A small GAN, trained from scratch: generator norm layernorm, trained on drawn branching plants.
Rows from block 3 of the discriminator, named by matrix and row number. Each number is 128 + 24 x the weight over its row's rms, rounded and kept within 0 to 255. All counts start at 0. Numbers have three digits each. After the name is the row's rms in percent of the matrix's.
# conv: 3x3 conv (discriminator.blocks.3.conv.weight, 128x128x3x3), inputs 110-120, a 3x3 kernel for each
conv.8 078:128128128128128128128128128128128193128128128128128128128128128081128128128128128128128128070128128128128190128072128128128098082128128128080128128128072091128128128128128128128128128168128096128128128116128128128128128128128128128128199145128128128128051077128128151160128128128128128148128062156
conv.9 057:063128128128128128128171081128128128128128128128045128039128128128128036172128083128128128128128128234128188128212128128073096128128128178128128128128128128128128128128128128128128128128128128128073128128128128128128128128128128128128128128128128128178128128128128208128198128128128128128128128128
conv.10 109:128169128128128128128102128128128128128128128085128128128128146128128128233128128128085154128128128101128192128128128128128128173099128128128091128128099128092128128118163128081128128128108128178128128095101128128145128128128087200128128157128128182128128128085080128095128166128128128128110128128
conv.11 109:128152128094094128128169128128128142164128128128128128101128128128073090128083054128128191128128128128128128128128128128128128128128128128128101175128165179128197128128128128163177117128128128148128128091128090090128092128128089128128087059128128128128090128128128099128106128128156128128210128199
conv.12 088:128128154128128128128128128077128128128128087128068128128128128176128099128128128128128205128128128128185128176066128128128128128128078128128097128148051107128128128128128128077128128128128128128128103098128128128128128128128128169128128128128073128031128128128128128128128104128154128128128128128
conv.13 112:128108102128128089128128128182128128128128128128128086175128128167128128167128128128121128128128128194128128128187157149128169128128169128128128128128128177165193128128128128128090128128128128128094147128128128088128128128128060089084128128102128128102095128128128128128128128128128128168128128128
conv.14 133:094128097098105128128098128128082128150128128151154128175184162181128155094092128149086088128128095128128128128128128104128087081128054128128128128128128128177128128128106128128128128128162128128128128128087128128128068097128128128128128128128128128128155148128149143128161128128101128069084128128
conv.15 073:128077157128128128128105128128128128098128191128128173128128062101128128128128175172128128128128128128128128128128128128178128128128128128128128128128176128128128128128128128128052157128128186128128128128087079128128128181128166128128128128128128128128128128128128128128168128128128128128128128128
conv.16 090:128128128053068128052128128128128128128128128128128128128128175128128128128100128177128128128128128169165179128128128128128128128029128128128128128051105154128128128128128064104090128128128128128128128128128128128128128128128089085128128128128128128128128128128219128128128128128128128128069086090
conv.17 099:128128205128128128128128167128091128128128088128128128128128128128091128128128128128128128128128090128128128196174128128128154160128128128128160128172128128197128128128128128128078128128128128128128128161128128128128128128128128109128187128157128128128182128128128128128088128183088128128128128128
conv.18 090:086128128128128128128128128128187128128128128075088128128128128128160165128128128180182128128128128101128128128161128177128128128128096128128128128128128128128128128204128089128128128092128091128128128128128128128128178128128128128128128128128128128128128165168081128128104128128128128128128128128
conv.19 139:105107128128128128128077091128148102128093128128128128128099128128097146104128107157158128128128152128099128128128075102103128108128128128108079128097094096093128065128128128128128128128128128128103109157128090096091154139149128128128146128145128128117083128128128150162128128109128116100107128128
conv.20 113:089155128106084128128128128191128128128160128173163163184128128128128185128128128128144128128128128105128128185184163128128128128128128174128128172179128128164175128128128128128168128128128128128128128128128128128163128179095128128128128154152128128160128128149128128128128083166128106128128128128
conv.21 131:128128128128116128128128091108128128109128128128128128128128128171128179176176181173128128128086097128084128128157111128199128197173166158128128128128128128092128160128128128095128128128128128128128128128128128128157128128128128128092091086083128128098153128128128128128128128128108128128172128128
conv.22 076:128128128128128128128128128128128128128128128128128128172128157128128128142128128128128128128086128071084128128128128128128128128128128128128148128128128128128061128128128128128128128128128078128128128088080184191128159187128128096104128128128128128128128128128128128128181128162128128163128128179
conv.23 110:128128167128128171128128128175168162128128099128128128128128057100128128128088096128128128128177179157162128097128128128128070128102072128128128128109128153128128128198128128128128128128128098149159128128128104128128087112128128095128128128128128128099128128163180128093128128128091128128128128128
conv.24 104:128085128128128128077128128128164128166085128157128128128128173174154128128128157128155128159152128128128128128128128169168128163128177154128128128128168128128128128128170128128128128128096128128128128161109094128128128128090089128128087128090068083065069094061128092128093168128082128128128128128
conv.25 088:089128128128128128128128084088128128108128128128128128128088128128128128128189128128128128128128128128128128128128128128084128128128128128128128128128128128128128128185128199171128128128128128128128128169128128162128128099090128161202128128128128080036128128128128128066195128128128179128128128128
conv.26 134:128156128107128128128084128128128128128128128128094128128128128128128142128128182159128128128128084128161128101128128128148128128128128083128128128128128158128159128128128128128128128128195128104128128128128128128128163105128097128128128085146128128110178128128128128112082089128093078128076073128
conv.27 108:128128128128128128166186201128128102128087099128088092175128128128128128128128128128102166128128128150077074128089062128163128159128128128128128128128128128128095091128128074128128128088128128128128163128128128145128066128128163150128128128128128086128128170128128128128095102128128128192128128167
conv.28 060:128087128128128128202128128066128128128184128192128053128128128128128128200128128128128128048128128166128128128128128128128128128128128128128128128128128128128103128128128128128128128128128128102128128088128128080204128128128128128128128128169128128128128128128128128128128128083128074128128128128
conv.29 129:091086052128128095070072108128070128128153128128128128128128128163172168158128128074128128128128128093128128128128128154128128128158128128128128128128128166128095128108153128118154128156128152128128128128128128128128128101128150128128108128128128128094128128106171153128128128128128070128128128128
conv.30 075:128204128128128128128097128096128128128128128176087128188128128128128128220128177128158128128128128128128088174163128128128128190128147057087046128128128128128082128128128185089128185128128128087128128128090128072128128128098083084128160128128128128128128128128186128078128128128128128128128128128
conv.31 097:128078128077065128128078128086190128128128128128128128077088070086077104093128128128128128128128172128128166082128165096128128128171128085172128102180102082128128128128128128128128084128128128128128174128128109128128178128162128128099128128128128128128128128128128128128128128097128081128128099128
conv.32 091:096108128128128128109128128128128128128128128164128128128128070128128151128128078128128128082128128128128128128128128128165128128128128098128128166086128128128106176128128128128128128171128173128128170128128128128128128084128128128128128128128128128128128128128128128128128128128128128128128128098
conv.33 096:128128094128128085128128128088128128074090128094128128128184161128128072128128128128071128128163128128091095128128128128128128079128083128128151164175128128128128079065128128128128128100128128128128128128128187168157128093128128128128128128128103128128128081128128128128128082128128111128170180128
conv.34 093:128128128169128160128145128128128090128128128128128174128205188128128128128128128128128128128128100159128115091128128128128128128128128128128128128196128128186128128128092086128128128128158081074128056077128088093128128128128128128101128128128106103173128093128128128128128128128128128128193177128
conv.35 096:105128069128154128103128084128149128128128128128128128128128128160128128169166128128128128128128128128128128128128185182128159128128128174190237186174184128199208128128094128128128128128128157128089128128128128128128128157128087128128128098083084128171128128128128128159128128128108099128128128128
conv.36 100:128128128128128174095128128128128163128086128178182128090109173128128128128128128128128128112128128128128128128102128128128182128102128097128128102128128128128098197128128128128128096128128088128128097103128128128128155128185128171128179218191128128128128128128204128162081097128128128128128128128
conv.37 100:128128180128153175128128176128128114128146148128160149128128156080095128098128101128128128128171128128100198128128089128068077128128067128179191128128168128128128128128128128128128128128102128175128128128128085128128128128128128166074128128103143085128128128164178128173128128104093095128128128128
conv.38 120:128128128128165128105168128171128128128128105128097068173128171128142128128128128128128153152175128172128153128102128128128146149097104161128128171084128128128128128128128128128128128128128128128080128146128087077128128128128128128128128128128128074128128128089148128128128101128128128128154128160
conv.39 055:128128128128072128085128128128128128128128128128128128128128128088128128079128183076128128128128128128128128128128128128128128128128128128128128128128128128128128128128128128128128128128128128128128128072128128128128128021128128128128128128128128128128128074170128162128128128128128080128128128128
conv.40 115:180166128128157153128192167128128148128128142128180128128128128128128128128128128128128128128128115098144128081101090114128079128128128091076128128128128128128128128091128097128101128128128128128128128128128128128102165160163165128180160128128193128166199128128128162128128128128128128128104095148
conv.41 081:128128128128128128128128128128128128128128128128128128128128173128185128128128091128128154128186128128128154128128128128128086128128128128128128128128128128128128157128128128159128160128128128103098128105128103099128128128090094128128128128093094162089128128128128128128179128173128128128091128065
conv.42 061:128128095128128128128128192128128128128128128128128128128044128084128128064128190087128128128128128128128128128092128128128128128128128128128128128128128128128175128128128171128128128147128128128128128080128128128128128128128128128128205128128128128128041128190128128152128128128128185128128128223
conv.43 069:128190128128128128128128180100128128067128128128128179128128068128128128128094095086128128093128128128128128128192193128128169128128128128176128128128128128128198128171128141128128128166091128199087128128128128128128128128128128128083157128128128128128128099128128128128128184128128128128128128099
conv.44 060:128128095128128128190128128085128190128096128128052176128128128095128128128128128078169168128176128128128128128128077128128128128128128128128128128128128128128128128128128128107128128128128128128128128169128092128128128077128162128128128128128128128128128128128128128128128128188128128128128128128
conv.45 155:128128128128087128080077104167196128161128128128128128128113128107108112128101099102128116128157128128128128091097128095098045083090128096128128128099143128128146103128174128128128095097128128128128128090128144128128128100107128128128128128128101104069163166128100108100128165147128090090128128128
conv.46 118:128128128089128128128090091064128128062098128086128148161128128128150128128128102128128128128128161128128128128167165128128128128128128128128156128128128128128128154128128128128128128128083128075128128128128128128128082128128128103128128128128089128128128128128128128128158128145128128146162128100
conv.47 071:098128128165077128128128128128128128128128128056128128153078128128128128095128180082128128128128128128128209128128128128128158128128128128076091128128174128166128128128128128128128128128128128084128128128128174128128128128186128128128128128128128128128128128128128128128128071069128128128128091128
conv.48 096:128128128128128128164088128128128128080128149128128128108084128128128128128171177177128128172128128128128128103128128128193128128161128128128128103108128128113128128083092128112128128128128158128128128128128128160118128128128190164128166128128065128128128088128128086128128128085128128128128128128
conv.49 084:128128128128128128206128128128128128058128169128128076128128128128128128128128184128128084160128128128128082164128062194195157128128128128074128128167152128128128128128071111128128128128128128198128128128181128128166128128128128128128128128128128089128128128044059128128128128128128128128069128128
conv.50 067:128128191128128096044128064128128128128128128128099128128128128128128079128128128128128095128128128169128128128128128128171128128128128128128128128089128179088128128083128128128128128128128128186128128128128128128190128128128128128182128173128128054128128128128128128128128128128128128186128128176
conv.51 105:128090128128128128128089091128128128128128073128171128128185128128183128128128128128128128128128158128128153128128081128170095128097128128128065128128093128128128174202128155159128088139128128128128128128128128128128157128128128147185128181128128128085128079084128128128128128128128062128128103128
conv.52 128:107128128128128177128162128112097065083092096128128081128128128128128142128128128128094128084128128128128128105128082106083089128128128128211128112194128128162199128128128128090128128096085149128128128128128128128128167162177155128128192128151128128128105128128097128152128095089128128128128128128
conv.53 110:128157166128165128128128128128198128128128128128128128090097128128128128128128128128128160128128128128167128128128128128128128098128082084128128082128103091128096128128128128128128128128128097128108128128108128128128128089168090128128128128159128128057128128128128103128185156159128128128128128128
conv.54 106:128128128128128128128128149128128170104128199128168128159164106128128128128144128128128084128128128128165128128128166128076083128128128089128128092128128128128128128128128128128128163128128171128128169168128128128128071128128128128128128128128175128128128128067202128128176128128128128128128160128
conv.55 101:128084128128110069175128062108128128074065128128188128128128128128128086074128128128128128046182173098128128128128128088109178128128128128128128095128128128128128096128128172128174162128195128128041128107128128128128099128128128128128128109089128179128128159128128162128128164128154128128128128128
conv.56 096:128152128175172161128128128046128128128128165128128079128179128094091128128128128159128128128091128128128128128128128128128175128128128073128161128128158128128128128128128128145153128128128128128095153128128128128128128128178128128128128128128128128200154113128128128176184128128109178128100128192
conv.57 096:128128128128128128080128128128153128128149128128128128128128128100104128160166170128128128128128095128090128128128031159128128160164128128185162128128128128128128128128128128128128128128083128128102162128128128128107128153128159128128128084128128059128068055128162128128173169128155128095128128128
conv.58 113:128128128093160177128160171128128059128128093128128128151128128128128128128128128128166128128128128128196128148157128128128107128128128184183128085102128128128184128128128128103128128128128128128164158174128128179128128128128128175110128128128128097029196128082128128128128128085128128128128128128
conv.59 096:159067128128099128128179176128128175128166196128194087128128187128176128184128128128128128128128128107070128128185128128101059102128128128128128128128128128169084170128128128128128107128128128172128128102106100128128070128128092161128069099128128128128166170104171128202128094128083128128128128083
conv.60 091:128128128128128095128128128083085128105128128128128094128128128128128128087128099128128128128128128128128128128128128128093079084128128128128128128150128044128128128128078095128128160128128067128146128128152091128099128128105128128128195128128128128128077088128128103128163128128180185087128096128
conv.61 084:077128128128128128062128128128128128128128128128128078128128128128128128143128150186128179128098128128096128128128128128128128101183128128128128128128128128128196128172154128128128128128128128128128128128142154128128128128128128128128128128128128128148128128096090128128073128128128068128128130128
conv.62 067:128128128128128128128128128103128128128128128128128128128128128128128128128128128084063128128128128128128128128128128128128128128128128128128128093128070128128171095128128128128128128088128128128156128128128128068128128167171128175186128128180128128062128090128128128128128128128128128128128128128
conv.63 098:071128160128128128086059128169128078128128128128128128079128084128128128128128157128128198179169207128167128088128128128103128128101128080101128128085128190173128100128128128160128128128128128204128165156196128154128128196105072160188128156128128128128128128128078081093128128156128167128128128173
conv.64 088:128128080128091177097128128128128080128128128128128128128128128128128128128181128128128128090128128128128177128128128128161128128128128128128128158128080128128128128128128128128128091128128082089128128128128155099128128128128128128128128128128170128128128163089128128128128128128128128128128128128
conv.65 135:128128081128128084128128128128163128172164187128128187128128099128128128091128086128128128155120159112128128128128128098128128128128128101128128105105128128128093128128128128128128080097128128128146111128105128100109099085128092128128097128157128128128128128102128128149128075128128128140128128128
conv.66 094:159197200128128128128128128227128128169169128128128128128109097128089128128128128128128128156159176128128185092128128128128128128128128128128128156128128128072128128128128128128128128128128128128128128128128156128128128128128128128128128128128128128173128128104128128128128197128128189128174128128
conv.67 114:144128151128089159110077128084148128128128162108170186128128128128128114128090128128128128128065146128128159128084128103128128050128096128152128128128128128128165128128128128128104128101128128128128176128128086160128128128151151128128128128128128128128152145099128128128128128076128128128128128128
conv.68 104:113128128080111128128185161128166128128170128128175128147128157067128128128128128128163128128128128128128151180154171175128128128128128128157128128128128076128128128128098158128128128128128128174167128128128168156128128128128162158128128128174073128128083128095128128081128087163168117113128100104
conv.69 139:187128128128128128106098083128160128088128128128148128128128128156128162128128128128191128128117109155128128191190128176128150182147155128195160128159128128128128128165128128128128128128128128128128109128128128128128128144148128128149128128128058044038091071056100109128151150145154128128128128128
conv.70 083:128128128109102128095091128128128128083094197128128206183128178128128128075075128128128128128128128128128162128241128128128128128128128196187210163128128128188197128128128128128128082128128128128147128128092128128128128128128128128128156128128071128128128169192128128128167128128128128057128128128
conv.71 085:142155146128073128072128128128128128128128128128128128128091128128128128128093128057128128128128128049078128128128084128128128128128128128086128128128165128128128128128195128092171128128128128167101128128128102209128097079128128128128128128128128128128070128195128128165085128071128128128128128128